Weights of a small autoregressive pixel model.
Model: 16-pixel images, layers 6, norm layernorm_no_bias, activation swiglu.
Training: soap at rate 0.0014, 13300 steps, batches of 64.
Data: trained on drawn human figures in many poses, 195000 training examples, 4.4 epochs.
Rows from block 3 of a small autoregressive pixel model, named by matrix and row number. Rows with one number belong to one neuron. Each number is 128 + 32 x the weight over its row's rms, rounded and kept within 0 to 255. All counts start at 0. After the name is the row's rms in percent of the matrix's.
After each neuron's rows are labels from the 100 images, of 14976, where the neuron reaches its largest size: "top examples" is what is common among them. Only what is clearly more common there than usual is listed. The data: drawn human figures in many poses. In brackets: how many of the 100.
# gate: MLP gate (model.blocks.3.mlp.gate.weight, 1280x320), inputs 80-159
# fc1: MLP up (model.blocks.3.mlp.fc1.weight, 1280x320), inputs 80-159
# fc2: MLP down (model.blocks.3.mlp.fc2.weight, 320x1280, transposed), outputs 80-159

gate.336 096 [ 73 126 123 126 104 166 167 127 138 186 142 119 116 114  81 129 146 210 190 137 121 164 173  92 139 135 124 120 187 108 112 169 114 115 186 121 114 135  88  72 100 198 102 116 104 140  96 141 130  96 137 145 150 115 109 130 184 139 125 157  89 133 158  97 175 160  94 110 116 100  79 141 147 161 168 140 139 111 158 139]
fc1.336 094 [141 135  91 160 159 167 126 134  90 145  99  61 123 171 125  72 161  84 111 150 105 105 101 163 173  69 168 168 148 119 140 122 135 128  55 156 106 151 135  73  83 135  71 152 155 133 115 123 156 102 110 109  64 161 130 122 148 139 223 141 159 101 141 161 149 156  98 130  93  82 164 124 148 130 167 232 108 157 174 140]
fc2.336 092 [143 150 152 133 136 127 171 121 124 204 110 184 142 171 152  87 107 177 147 154 123 124 143 119 167 161 115  92 157  82 155 126 148  94 119  57  71 113 132 107 126 158  95 160  69  68 106 143 121  70 152  81 171 110 101 133 116 133 177 148 191 139 129 104 100 119  89 131 115 152 159 198 142 220 108 135 102 126 167 159]
top examples: star jump (55)

gate.597 094 [136 146 101 132  81  76 170 160 127 163 140 172 216  86 215  78 148 132 117  89 114 125 101 144 120 129 121 158 159 142 120 127 122 159 119 142 116 150  95 114 145  81 118 112 115 100 146 149 127  93 116 121  76 149 163 151  74 149 180 143 128 136  96 107 154 145  86 106 134  95 112 100 101 141 144 106 134  95 113 136]
fc1.597 099 [143 114 199 124 203 122 156 163 175 180 147  88 150 118  74 138  97  87 132  89 162 115 120 105 133  33 145 166  90 152 110 114  90  96 159 122 171 166 133 198 108  95  95 164 150 145 135  80  92 145 124 130 170 169 136  83  98 114 119 153  96 147 162 161  49 122 149  96 138 111  81 117 139 137 107  83 103 108 132  89]
fc2.597 097 [ 69 122  97 165 165 125  94 134  86 126 139  85  97 141  94 109 136 131 157 130 143 111 119 121 137  87  83 137  77 166 203  64 136 145 107 112 109 143 154 192  86 163 139 102  93 113 101 140  96 161  95 130 143 125 127  76  87 142 142  86 124 170 148  97  58 174 107 144  85 118 117 146 164 174 124 124 145 160 193 146]
top examples: black trousers (49)

gate.103 103 [ 97 150  87 133 129 127 182 156 148 157 154 110 172 141 126 101 119 112 157 100 104 182  84 126  67  84 146 101 159 160 161 146 145 150 183 130 127 137 118  92 163 153 123 137  80 140 109 118 135 133 162 164  94  73 132 184 145 154 111 151 139 124 147 115 159 154 166 176 123 124 121 114 133 124 177 121 108 164 123 170]
fc1.103 107 [129 137 102 122 118 118 142 100  82 123 153 186  87  88 120 153  89 138 179 146 108 121 143 118  93 151 165 129 166 121 136 162 130 165 162 129 162 190  50 113 138 133 106 131  75 127 103 150 158 148 105 148 139 133 134 166 114 186 135 128 138 143 124  89  91 128 150 149 117 108 114  97  68 134 170  45  77 192 105 107]
fc2.103 098 [143 108 135 105  74 126 126 128 141 104  95 145  76 130 130 134 163 109 141 135 183 127 125 104 171 152 101 121 133 140 132 174 187 115  99  77  40 144 106 105 150 134 146  97 118 164 147 129 155 151 113 141 126 114 161 124 130 117  86 128  85 152  68 173 131 119 138 133 132 125 164 132 127  98 144 118 183 153 105 159]
top examples: black trousers (44); sitting (43)

gate.443 098 [139 102 101  55 109  63 189 141 142 152 131 119 116 186 163 119 171 122 144 130  87 165 116 121  62 141 151 143 144  41 126 111  65 148 146 127 150 105 167 151 124 140  69 108 108 197 139 104 110 158 114 136 133 117 144  94 132 170 113  87 167 115 104 115 174 177 153 139 105 101 156 147  90 157  91 121 154 140  86 152]
fc1.443 103 [113  95 132 159 110 149 152 110 152 175 119 103  79 134 140 118 129 176 186 126 173  97 101  65 130 137 141 113  75  93 175 114 158 153 132 115 142  94 101  90 152 167 167 148 150 133 102 130 101 104 151 103 128 115 109 146 138 220 188  84 134 105 102 123  75 137 158 197 163 186 193 114 184 133 126 108 106 215  99  92]
fc2.443 107 [151 153 105 156 131 129  86  93 185 111 158  98 210 125  80 210 104 115 105 155 136  89  94 145 114 158 107  93  43 107  97 157 135 113 133  82 134  75 118 102  93 104 131 123  80  80 130  82 112 110  83 115  84 145 193  88  62 107 127 150 120 155 138 149  89  92 161 142 111 171 112  93 207 149 142 130 123 144 135 113]
top examples: arms up (52); lunging (44); red top (27)

gate.416 106 [166 128 147 164 158 100 116 135 169 119  65 153  87  74 165  99 183 152 106 140 135 126 116 113 166  89  95 134 133  68 114  63 168 109 159 108 158 132 170 161 132 142 127 130  67 113 128 144  75 127 126 152 126 140 130 127 100  64  83 109 151  88  85 143 111 135  56 221 163 150 136 127  99 100 117 176  78 121 122  88]
fc1.416 097 [102 189 122  96 132 119 109 110  95 150 113 138 110 128 112 104  99  98 139 183 113 148 110 128  38 193  82  79 151 146 144 143 146 161  60 170  84 149 108 152 141 164 177 110 110 136 124 136 187  86 108 103 110  78 144 101 143 144 107 108 124 133 169 113  80 126 110  73  78 141 162 111 162 135 128  89 194 177 172  75]
fc2.416 102 [148 106 118 103 115  94 158 118 142 138  56 100 122 100 160 116 158 137  95 130  73 135 156 117  99 109 187 150 182 140 139 133 128  91 123 105 226 119 137 114 113 121 122 105 120 127 117 143 113 127 167 124 110 138  96 122 125 136 117  98 112 107 126 108 138 120 128 102 127 173  91 124 118 131  93 151  78 145 142 172]
top examples: squatting (76); brown trousers (29)

gate.639 120 [ 82 107 102  66 151 117  81 103 147 110  88 100 128 196 130 180  97  81 129 141  97 143 123 138 143 153  65 115 168 128 135 176 130 138 138 121 146 143 141  51 164 131 142  93 133 112 125 164 130  86 109 174 129 129 147 113 151 133 117 150 141 120 173 136 103 106 138 143  58  86 162 112 115 117 155 123 124 110  83 129]
fc1.639 114 [114 103 158 129 116 111 158 140 146 108 109 127 125 184 144 125  81 122 152 108 126 144 112 181 130 184 166 152 114 139 115 125 105 117 146 118 182 118 107 218 102 119 160 134 120 144 159 102  88 140 168  53 118  94 142  53 154 159  86 157  97 121 151  94 139 154  70 122 133 153 160  74 114 156  79  82 106 152 129 111]
fc2.639 094 [122  93 167 119 140 144 147 139  92 121 116 107  64 121  90 103 138  93 123 141 139 166 179 196 123  95  85 106 103 110 141 134 148  84 115  81 115 136 126 163 166 127  76 123 148 134 133 117 112 115 139 124  95 131 137 149  83 151 110 109 159 128 149 139  85 115 131 141 155 157 116 156 127  72  87  58 123 104  98 135]
top examples: black trousers (37); star jump (36)

gate.648 100 [124  77 143 133 102 133 168 217 113 174 105 104 158  78 144  86 140 144 131 130 104 182  95 164 124 129  87 104 141 160  97 108 113 143 132 110 187 196 151 105 150 160 129 115 201 153  82 136 182 135  85 117 124 132  91  88 112  54 138 108 153  92 129 108  61 107 126 141 142 129  70 121 117 137 166 159  78 164 126 185]
fc1.648 102 [135  95 157 109 103 133 160 148  99 174 126 155 142  74  91 108 118 137 145 165 165 104  99 186 114 158  82 167 171 115  66 147 171 149 126 116 138 193 135 106 132 175 135 118 101 110 102  99 149  77  96 106 133 109 164  80 140  76  98  74  92  99 118 119 160  55  98 159  75 131 132 104  98  79 119 192 101 173 159 188]
fc2.648 101 [164 153 147 115 157 124 114  96  82 129 149 191 128  95  49 129 104 103 109 160 146 132 100 176 166 150 115 214 190 108 134 158 128 105 125 171 117 158 141 123 167 135  82 100  90  66 161 121 103 148 172 139  60  94 130 141 104 162 100  62 116 139 127 154 122 128 116 175 117 141 189 109 136  79 124 173 167 130 168  96]
top examples: black trousers (70)

gate.607 103 [154 106 116 135  92 164 103 154 146 146 103 147 200  87 105  86 103 216 121  69 149 167 115  87 162 115 107 170 162 135 110 163  95  92 131 187 143 160 101  97  86 185 109  99  44 111  94 143 142 131  93  93  79 142 119 137 143 114 123 173 165 112  92 158 163 121 131 149 153 144  94 171 189 164 122  50 112  85 170 108]
fc1.607 101 [145 127 164 178 148 138 149 162 160 135 159 150 116 119 142 123 185 119 138 149 134 115  92  77  37 160 118 133 125 158 120  96 122  97 152 143 139 184 118 129 162 123 135 116 119 147 169  98  72 155 115 135 172 125 129 161 139 164 118 120 153 111  75 115 118 126  93 105 127 131  73 145  41 177 117 158 197 114 126  65]
fc2.607 094 [130 124 221 124 141 106 108 158  96 119 137 184  77 159  72 164 103 112 131 163 138 129 136 106 161  97 140 171 108 202 135 173 120 124 144 172 107 179 129 117 214 111 165  89 160 152 162  89 143  94 132 113 111 124 122  97 150 150 132  86 143 139 114 142  41 135 143 144 125 131  75  99 118 159 114  83 195  85 140  87]
top examples: squatting (27); star jump (27)

gate.329 098 [138 131 144 124  66 141 173 143 122 139  55 123 126 112 122 131 127 112 160  95 101 169  85 138 106 111 105 147 152 103 176  96  81 139  98 165 145 120  42 138  61 131 184 113 146 138  85 139 122 141 115  65 126 134 104  98 138 140 128 163 100 122 120 117  92 179 109  70 141 140 151 127 201 117 135 119 139  76 130 147]
fc1.329 098 [ 62 121 156  94 111 111 112 140 109  78 159 153 140 217  37 175 148 130 120  66 125 149 110 105 167  97 123  84 145 123 109 134 124 156 162 146 115  82 110 108 147  65 143  59 155 118 125 153  34 124 113 131 104 149 141 149 120 101 150 142 133 107  26 116 153 129 189 141 148 145 117 131 190 175 125 139 114 126 134 134]
fc2.329 097 [111  85 108 146 115 152 125 144 139 126 170  83 137 164 130 101 131 128  79 122 106 225 113  86 113 135  89  45 124  94  65 154 164 114 131 146 141 139 132  90 142 149  70 119 164 140 113  95 131 134 115 140 139 169  78 135 131 122 163  95 141  74 136 156 139 116 124 139  97  98 136  60 136 146 166  59 123 151  98 115]
top examples: star jump (42); yellow top (28); splits (26)

gate.189 097 [168 150 172  96 108 137  99 157 159 147 109 158 119 163 122  77 143 163  87 108 151 136 163 173  78  77 167 119 164 138 116  68 102 138 149 115  81 136 155  94 189 108 133 125  86 116 156 182  93 122 156 191 171 114 125  92 108 101 143  95 123 144 138 128 173  74 126 104 106 128 106 122 146 122  91 119 110  65 165  95]
fc1.189 101 [132 169 167 151 108  85 173 139  78  95 104 157 166 117 149 229  75 111 142 147 180 144 111 125 146 156 109 153  92 113 159 146  71 141 139 112 139  87  75 216 104 123 173 182  82 115 168 195 134 100 184 103 158 152 124 123 105 164 136 103 156 119 166 153  98 150  78 163 103 131 171 130 158 133 165 115 114 154  73 151]
fc2.189 105 [ 89 116 134 193 124 146 167 117 134 140 121 180 131 163 107 141 120 112 136 114 135 165 134 151 116 110 138 107 185 145 125 147 159 129 122  87 138 132 124 110  78 170 173 108 106  71  82 169  98 143  93  89 155 130 146 129 174 130 101 104 157 137 128 124  83 176  99  76 138 122 121 156 149 150 171 121  59 160  74 145]
top examples: arms up (34); star jump (33); splits (26)

gate.451 101 [106 122  90 119 179 105 181 107 125 139 162 109 145 135 152 178 156 115  25 131 110 128 135 153 124 107 117  83 167 119  74 114 169 123 113 145 119 117 175 172 135 140 127 113 148 114 110  82 128 170 166 129 136 151 182 158  88 131 148 130 164 140 147 125 191 180 104 149 131  83 136 183 108 158 126 160  95 195 166 126]
fc1.451 105 [ 91 168 119 112 154 109 153 155 125 104 114 200  77 130 139 162  58 152 125  92 160 136  96 141 103  86  68 122 135 137  63 171 135 127 129 132 158 109 111  82 152 105 137  93 119  44 118 129  76 164 106 146 120 129 138  20 122 145 135 145 164 120 129 103 100 133 144  72  77 118 160 105 114 125 115 177 128 185 182 142]
fc2.451 100 [109  96 135 103  74 102 156 158 127 118  81 181 124  95 153  95 111 150 168 129 104 178 145 158  99 129 161 112 166 218 146 174 136 126 113 159 126 182 102 116 146  51  90  47 165 137 153 134 184 113 125 143  84  95 168 117 131 156 117 186  89 121 173 156 130  88 165 103 117  82 126 128 135 124 136 111 137  82 105 136]
top examples: arms up (27); bowing (27)

gate.119 098 [114  82 173 204 114 124 128  96 109  97 150 127 111 131 133  58  98 120 132 167 119 127 123 164 122 130 139 124 111  37 149  96 173 169 167 135 124 131 196  97 176  93  77  99  98 193 105 148 111 129 128 123 113 175 102  97 194 160 117 116 138 130 135 150 104 127 184  81 111 105 107 149 162 140  79 147 113 118 213 147]
fc1.119 101 [135 114 145  80 132 132 125 134 153  80 156 171 127 128 142 111 107 133 173 143 158 145 173  85  89 137 128 178 170 145 118 135 145  98 136 162 135  55 107 150  94 164 122 134 130 117 143 147 165 185 193  91 170  77  93 161  72 172 117 143  91  90 153 164 137 131 189 103 119  96  99 177 157 171 141  66 170 131  89 117]
fc2.119 107 [150 183 114  98 143  93 121 133 178 110 184 158 107 104 105  73 116 115 130 117 144 126 139  74 103 103 135 111 176 198 147 139 140 160 164 191 105 142 115 159 124 131 106 212 119 155 184  64 122 160 146 106 161 159 173 174 161 123 124 117  94 113 110  88 191 180  80 125  98 122 144 175  93 151 142 146 121 138 123 175]
top examples: squatting (37); yellow top (34)

gate.718 114 [ 72  97 125 116 124 134 113 139 158 117  95 124 134 127 166 179  83 174 121 108 114 162 146  76 155 165 126 140 166  98 126  84 154 136 167 120 129 137 156 113 101  54 152 154 100 132 151 172 130 127 140 105 106  39  96  96 173 158 132 126 139 133  74 156 190 176 169  49 107  71  70 153 126 167 138 104  29 153 138 112]
fc1.718 115 [105 103 160 112 116 163 127 109 128 114 209 133 108 124 167 148 131 152 136  80 144 119 123 180 129 156  96 142 213 165 113 156 117 126 156 132 152 136 161 138 163 132 140  46  50 123 178 166  91 126 125 110 133  28 108 112 156 165  91  97  57  96 184  74 131 136 164 121 118 114 132 146 140 112 116 115 157 124  98 150]
fc2.718 097 [161 205 141 102 127 150 112 121 151 103 138  54 133 125 141 136 141  74 108  97 116 128 139 152 143  87 144 206 117 192  55  66 135  92 114 124 117 104 112 169 121 169 151 113 138 168  97 147 138 148 157 116  82 166 155 117 165 121 153 147 118 119 110  89  91 126  77  81 177 110  98 113  75  71 120 139 133 129 176 164]
top examples: star jump (39); splits (32); pink trousers (29)

gate.559 120 [125 128 179  97 183  89 146 127 168 124 142 131 116 131 137 101 123  87  77  98 102 208 131  83 220 115 108 113 158 104 123 164  90  84 191  75  94 116 128 135 113 122 172 117 129 106 149 181 120 146 190 124 146 112 135  93 124 147 145 189 132 145 118 167 163 143 147  81 160  95 150 186  74 132 111 135 146 137  92 144]
fc1.559 114 [147 174 110 111 102 180  98 100 143 178 138 144  86  58 116 142 150  88  98 152 164 122 177  81 136 118 163 156 123  94 109 108  91 149 116 130 108  60 136  92 154 104 149 140 114 152 139 125 123  88 118 123 148 133 142  79  87 103  67 115  67 115 115  90 118 144 162 123 130 185 126 154  76  79 152  68 172 101 207 152]
fc2.559 119 [138 184 184 105 137 143  69 129 155  93 149 122 114 127 109 103 158  90 133  94 103 140 142  97  96 125 157 163 147 121 116 165 120 150 119 143 139  90 155 104 127  90 114 191 145 128 191 148 148 121 158 126 118  83 173 130 128  95  79 133  98 129 148  82  86  90  95 135 131 171 153 146  96  81 143  96 146 109 128 133]
top examples: arms up (28); handstand (27)

gate.409 113 [168 125 111 175 185 147 110 155  90 167 154  99 139 118 130 138 149 112 124 129 184 159 135  89 155  92 138 161  90 145 108 134 107 163 159 155 121 139 134 145  91 200  65  72 143 137  90 137 107 127 182 152 176 132 133 131 150 146 180 150 126 113  82 139 167 164  82 149 150 170 144 171 109 161  81 138 110 186 190 114]
fc1.409 111 [180 105 158 119  92 119 128 117 151 132 146 146 153 143 132 119 164 120 145 173 140 136 124 153 147 140  77 163 152 161 117  95 144 159  96 105 110  90 109 151 134  92 179 180 123 198 126 167 133 157 108  90 166 161 109 127 103 158 130 148  89  77 137  97 129 156 105 125  46  77  98 115 161 153 205  92 209  91  44 139]
fc2.409 109 [ 89 120 134 110 133 180  76 111 189 130 191 154 124 189 137 135 100 160 107  76 137 110 106 119 140 160 126 152 110  94  93 170 101  90 115 152 110 142 126 105 140  72 133 185 180 145 125 119 123  98 120 120 107  60  94 119 104 156 141 150 139 140 159 123 127 146 157  85 144  81 146  75 171 163 179  93  95  98 146 134]
top examples: squatting (99)

gate.380 102 [141 122 106 127 110  81 147  63 162 110 159 139 103 183 169  97 141 168 132 182 107 115 147 124 138 125  94 119 104  72 167 180 125 147 146 111 139 156 138  99 137  84 133 137 134 141  93 137  95 103 160 151 101 100 164 123 153 122  63 141 163 119 154 157 148 185 147 166 118 105 114 156 123 208  99 107  98 100 135 204]
fc1.380 106 [170 158  99 136 164 125 108 146 128 160 112 158 132 127 174 130 131 121 104 133 137 132 147 158 159 201  93 153 203 121 161 128 105 128 145 152  95 118  81  78 145 105 151  70 108 104 122 112 141 123 101 144 109 143 174  96  96 135 153 154 174  71 106 118 138 135 113  92 142  82 138 121 130 124  90 146 129 143  85  86]
fc2.380 103 [151 205 145 165 111 199 121 141 117  94 119 148 106 142 111  84 147  66 116 131 138 170 140 156 155  99 152  79 161 149 103 143 133  72 179 156 136  94 146 120  89 119 114 161  46 116 128  92 202 154 132 126  96 151  94 158  45 143 149 121 156  68 131 111  71 112 106 136 139 128 123 126  62 158 141 165 108 163 106 137]
top examples: star jump (35); orange trousers (26)

gate.38 106 [116 144  91 159 121 142 105 130 148 105  93  72 144  85 134 150 150  83 191  96 127 155  92 175  91  89 160 205 109 169  61 146 100 142 118 129 126 156 123  90 146 144 181 131 118 116 131  93 117 125 159 137  97 114 143  75 137 108 150 147  81 119 127 199 143 100 137 142  88 125 102 106 162 132 118 176 105 171 110 140]
fc1.38 102 [112 188 123 130 125 133  61 103 111 147 135 122 146 206 127 116 103 115 128  70 150 195 156 159  83 123 150  61 130 124 100 104  96 121  84 121 114 101 138 153 141 101 129 143 102 104 156  65 138  95 148 136 139 100  68 146 114 136 107 142 132 142  96 114 164 131 124  92  97 149  56 132 184 124 145 126 171  91 162 105]
fc2.38 102 [110 119 156 114 120  67 134 132 154 159 128 117 135 111 109 133 154 128 125  93 114 107 148 140 138 166  84 124 206 128 138 175  88 120 131 164  91 170 125 123 173  88  94 196 128 125 109 196 126 158 167  98 126 135 104  91 172 119 131 147 138 154 105  57 107 180 158  89 172 140 132 132  61 133 114 129 150 146 194 107]
top examples: squatting (76)

gate.736 106 [132 123 133  91 136 156 150 162 109 122  87 169 156  64 129  99 158  94 171 138  88 142 151 129 101 136 169 150 177 168 117 174 131 205 118 107 142 117  98 128 118 109  76 137 143 101  80 169 123 137  80 137  71  87 137 119  88 134 149 103 155 129 122 129 122 125 120 139 159 148 180 104 166 114 109 107 126 167  43 101]
fc1.736 103 [167 176 121  81  93 111 165 132 131 158 100 122 127 128  91 111 114  67  51 105  26 137 117 195 113  92 143 168 141  94 171 133 109 138 137 183 149 124  86 143 104 174 108  86 101 153  92 133 136 121  93 110 148  98 156 117 159 145 167 170 102 109 109 178  99 139  54 174  87 129 154 151 147 146  85 114 125  80 116 134]
fc2.736 103 [130 139 134 163  84  64 132 124 142  97 105 139 174  29 102 106 174 107 173  91  75 138 125 105 103 195  74 126 155 119 134 196 117 113  93 179  99 139  92 108 104  93 116 122 107 125 115 135  79  73  82 134 127 104 184 126 140 103 120 120 129  95 106 182 121 159 103 151  83  95 122 138 100 162 113  48 108 146  78 108]
top examples: black trousers (57)

gate.731 102 [ 89 144 185 104 120 121 147 125 144 127 125  72 120 146 114 152 181 151 133 103 153 171 107 106 127 115 118 128 188 170 136  79 128 156 177 106  54 157 133 102 146  88 111  73 196 184 123  80 174 117 209  97 175 154 165 172 103 100 137  79 132 136 115 133 142 130 157 166 159 160 125 180 185 137  89 150 171  94 143 107]
fc1.731 099 [ 47 138  79  25  38  91  85 153 133 135 112 136 125 112 123 109  78 154  97 133 149 110  83  73 161 135 111 111 122 136 178 107 137  78 115 177 172 129 129  87 113 160 109  72 174 153  83  99 135 124  69 101 110 147 142  99 142 114 114 115 123 102 118 130 131 199 148 149 139 116 117 166 138 185 181 140 133 107 122 141]
fc2.731 100 [129 153 164  99 189 125 145 153 102 156 178 148 109 171 110 119  92 125 132 109 101 144 100 105 140  96  37 128  86  55 115 119 204 112 145  74 103 125 103 145 152 109 129 175 115  99 114 169 105 134  91 163 101 136 137 151 127 138  96  66 166 104 156 188  74 101 171 152 143 134 150 114 105 132 118 152 133 126 132 163]
top examples: arms up (37)

gate.357 121 [ 96  79 137 102 143  89 139 107 133 115 129 154 134 171 114 159 131  80 124 152 123 124 134 150 109 112  93  76 111  97 113 104 118 142 153 136 126 125 132 138 154  75 128 122 119 150  95 158 116 200 169 118  41 129 142 145 105 142 137 113  84 113 130 142 106 110 161 175 117 125  87 131 145 170 105 162 139  85  99  92]
fc1.357 122 [148 124 112  79 124  89 132 148 121  94 138  73  98 139 127 151 120 105 127 125 149 191 156 152 153  87 108  97 163  97  92 127  77 137  93 149 138 120 130 149 160 129 165 120  89  99 116 127 124 169 124 151 138 106  76 111 112 140  85 123 187 195 123  83  83 170 128 150 105 102 170 122 141 126 150 197 160 106 110 120]
fc2.357 117 [119  86 166 161  94 189 131 163  85 115 124 132 186 178  77 132 157 213 128 137 126 155 149 174  81 101 105 160 124 167 121 138 157 103 159 129 110 131 127 105 115 154  34  50 146 134 119 201 112 123 103 116  92 138 158  94 108 167 173 102 113 176  87 104 122  97 147 135 102 147 157 142 143 160  71  94 131 104  57  89]
top examples: lying (32); kicking (25)

gate.252 104 [ 59 168 116 130 159 133 128 186 125 202 114 154  66 132 133 179  76 119 142  88 100 139 128 102 129 139 131  61 151 107 145 155 121 170 177 114 177 151  94 130 105 108 184  76 107 185 110 184 130  66 159 164 126 131 156 123 155 166 171 138 117 151 165 108  98 131 188  90  94 113 138 131  94 133  75 101 148 110 160 156]
fc1.252 096 [111 115 163 167 103 137  88 161 143 156 131 123 130 113 212 160  45 116 113 157 167 127 122 131 172  90 121 144 167 104 100 187 123 179 121 117 126 113 149 130 126 191 148 123  99 160 175 114 123 126 136  95  85 183  85  95 187 121 152 105 114  95 112 161 104 167 141 148 133  96  61 155 144 148 126  70  81 169 141 104]
fc2.252 094 [181 143 150 137  88 187 167 141 106 157 140 155  92  99 139 172 166 155 123 121  86 149 123 181 139 152  85 117 157  90 117 142 180 117 111  72  94 134  84 121  86 159 147 114 166 138 127 116 129 134 126  98 145 194 116 175 171  59 160 114 119  78 126 130 163 128 132  69 142 129 125  66 118 118 128 127 148 106 155 138]
top examples: star jump (42); lunging (33)

gate.659 098 [147 138 103 137  95 109 122 148  99  92  66 103 127 170 156 109 124 104 122 104 113 106 133 133  83 202 176 134  88 106  92 124 170  69 135 135  89 114 143 118 138 138 116 161  99  96 117 158 121 114 115 110 119 164  69 108 166 189  87 119 143 160 139 152 138 141 118 133 168 136 143  49 177 128 168 142 124 174 144 115]
fc1.659 099 [111 143 131 111 138 120 153 127 150 134 141  98 178  81 155  47 133  93 101 150 155 138 129 146 148 118 131 105 108  99 172  71 152 125 125 122 162  97 172 148 143 164 114 126  91 127 123 141  91 175 126 102 124 136 172  89 161  71 116 129 120 165  78  71 156  83 111 187 115 110 179 180 151  91 106 136 126  72 106 111]
fc2.659 092 [ 97 136  99 183 101 106 105 126 153 130 101 143 192  55 123 122  86 167 125  86 154  65 141 103 133 146 152 124 108  88 111 109 173 175 131 144  77 186 129 123 105 156 122 162 111 137 164 135 115  81 135 146 102 143 121  81 154 166  93 152 146 135 157 149 188 102 147 100 155 129 111 184  57 145 142 175 111 125 197 115]
top examples: lying (36); bowing (29)

gate.625 107 [139 116 160 156 146 144 104  87 111 158 134 141 103 129 124 188 161  62 162 130 156 162 132 143 124  78 109 128 157 120 167 132 140 108 121 106 136 147 182  95 181  85 134 109  90  95 142  84  86  68 213 118  76 120 106  71 142  90  76 162  88 163 169 138 142 130  97 117  74 105 122 120 162 124 110 109  96  62 141 151]
fc1.625 115 [122 142 164 110 144 165  81 127 103 138 152 131 117  75 129 135 160 111 173 133 131  90  85 150 147 132 186 141 114 142 119 140  86 143 108  81 165 167 135 168 109 113 132 156 147 148 119  82  78 217  92 140 143 179 125 126 144 169 141 133  79 126 167 108 141  80 106  71 180 185 125  57 153  64 115 224 168 150 174 177]
fc2.625 110 [126 122  93 117 115  76 112 114 115 146 158 124 186 131 108 109  81 182 131 127  91 131 158  92 159 119 126  97 142  88 170 161 153 155 139 148  84 140 124 115  93  56 116 168 103  65 111 171 141 109 142 121 144 118 129 151 126 133  83 159 135 141 104 107 119 141 128 111 116 170 130 162  81 117 155  68 117 121 149 108]
top examples: star jump (95)

gate.228 096 [165  93 141 139 146 143 152 119 152 129 135  94 133 184 183 110 149 138 128 137 137 109 104  82  63 127  54  90 146 126  61 140 142 105  95 110 141 151 155 183 155  87 163 107 199 180  70 159 139 117 107 103  69 167 119 160 185 112 118 132 198 129 168 165 192  96 128 124 144 126 152  96  84 108 125  83 155 161  97  94]
fc1.228 085 [162 157 110 111 130 144  94 108 126 132 104  98 135 149 107  99 178 114  31  82 151 137 122 114 120  84 153  96 126 111 127  81 160 102 107 153  93 137  94  70 166 154 131  93 145 238 109 125 156 138 108  79 116 177 136 102 122 104 126 157  78 135 141 171 121  46 149 103 206 109 102  65  86 100 111 153 120 156 118 123]
fc2.228 094 [127 140 138 105 174 138 103  88 148 173 144 178  83 108  92 140  90  86  92 142 154  88 155 146 113 126  89 126 150 122 168  67 142 206 144 100 125 109  85 170 133  49 176 157  41 142  93  98  83 149 115 123 163 203 102 112 155 119 143 148 159  97 117  95 113 111 157  99  88 117 140 144 147 146 155 140 189 130  81  93]
top examples: black trousers (56)

gate.387 093 [131  92  99 152  75 113 141 152 133  94 150  90 135 131  95 110 103 163 173 112  80 150  65 150  96 147 108 113 141 122 147 104 151 100 251 136 178  72  97 127 108 141 149 159  74 141 112 127 167 102  83 135 199 125 172 159 144 154  91 122 167 101 100 108  83 105 121  80 130 161 112 124 104 150 151 168 107 115 119  90]
fc1.387 095 [114 142 102  98  97 181 190 113 126 141 181  82 109 127  71 164  90 110  58 130 127  80 130 123 134  99 177 126 143 146 106 128 130 116 111 156 122 161 121 169 165 108 173 152 149 177 114 107  66 117 147 108  62 107 113 103 152 120 137  87 109 147 124 109 191 153 111  96 155 115 135 165  96 193 100 164 135 146 127 124]
fc2.387 093 [150 138 130 138 134 125 111 111 108 114 100 106 141  66 191 116 130 166 144  48 137 133 117 161 164 128 136 140 169 133 123 137  99  87 166  85 137 125 109 139 141 116 172 144  96 117 119 183 157 121 156  89 160 149 108  95 157 109 119 129 222 108 166 119 122  77 161 101 138 118 116 197  88 115 171 120 163 109 149 117]
top examples: squatting (44)

gate.35 107 [139  77  78 110  83 183 173  79 100 182  89 133 174 109 180 132 144  97 142 148 101  95 111 112 126 135 114 141 142 165  83 111 132 117  95  84  66 104 113  65 165 142 131 136 116 130 109 169 146 190 106 125  90 128 165 188 131  66 174 113 180 120 139 130  92  88  86 168 113 182 181 141 131 109 116 125 150 156 108 116]
fc1.35 112 [174 120  99 112 125  85 125 110 122 114 139 105 136  73 147 128 115 103 112 145  76 100 114 112 173  60 145 147 150 109 172 147 145 126 119 159 122  79 122 105 115 181 132  74 102 116 136 159 150  87 128 192 111 175 122  61 151 166 191 141 141 142 124 131 110 224 141  66 113  83 111 150 106 130 180 118 100 160 164  99]
fc2.35 103 [ 94  93 131 161  76 143 124 160 118 181 122 119 181  43 128 111 147 184 116 114 115  89 111 128 131 119  76 154 116  95 123  89 113  98 132 157  94 127 124 145 152 153 111 143 174 119  91 179 152 132 120  96  91 145 121 148 124 149 128 136 118 106 134  90 157 170 156 144 170 179 107 150 143 131 119  91 148 184 182  97]
top examples: black trousers (42); black top (37)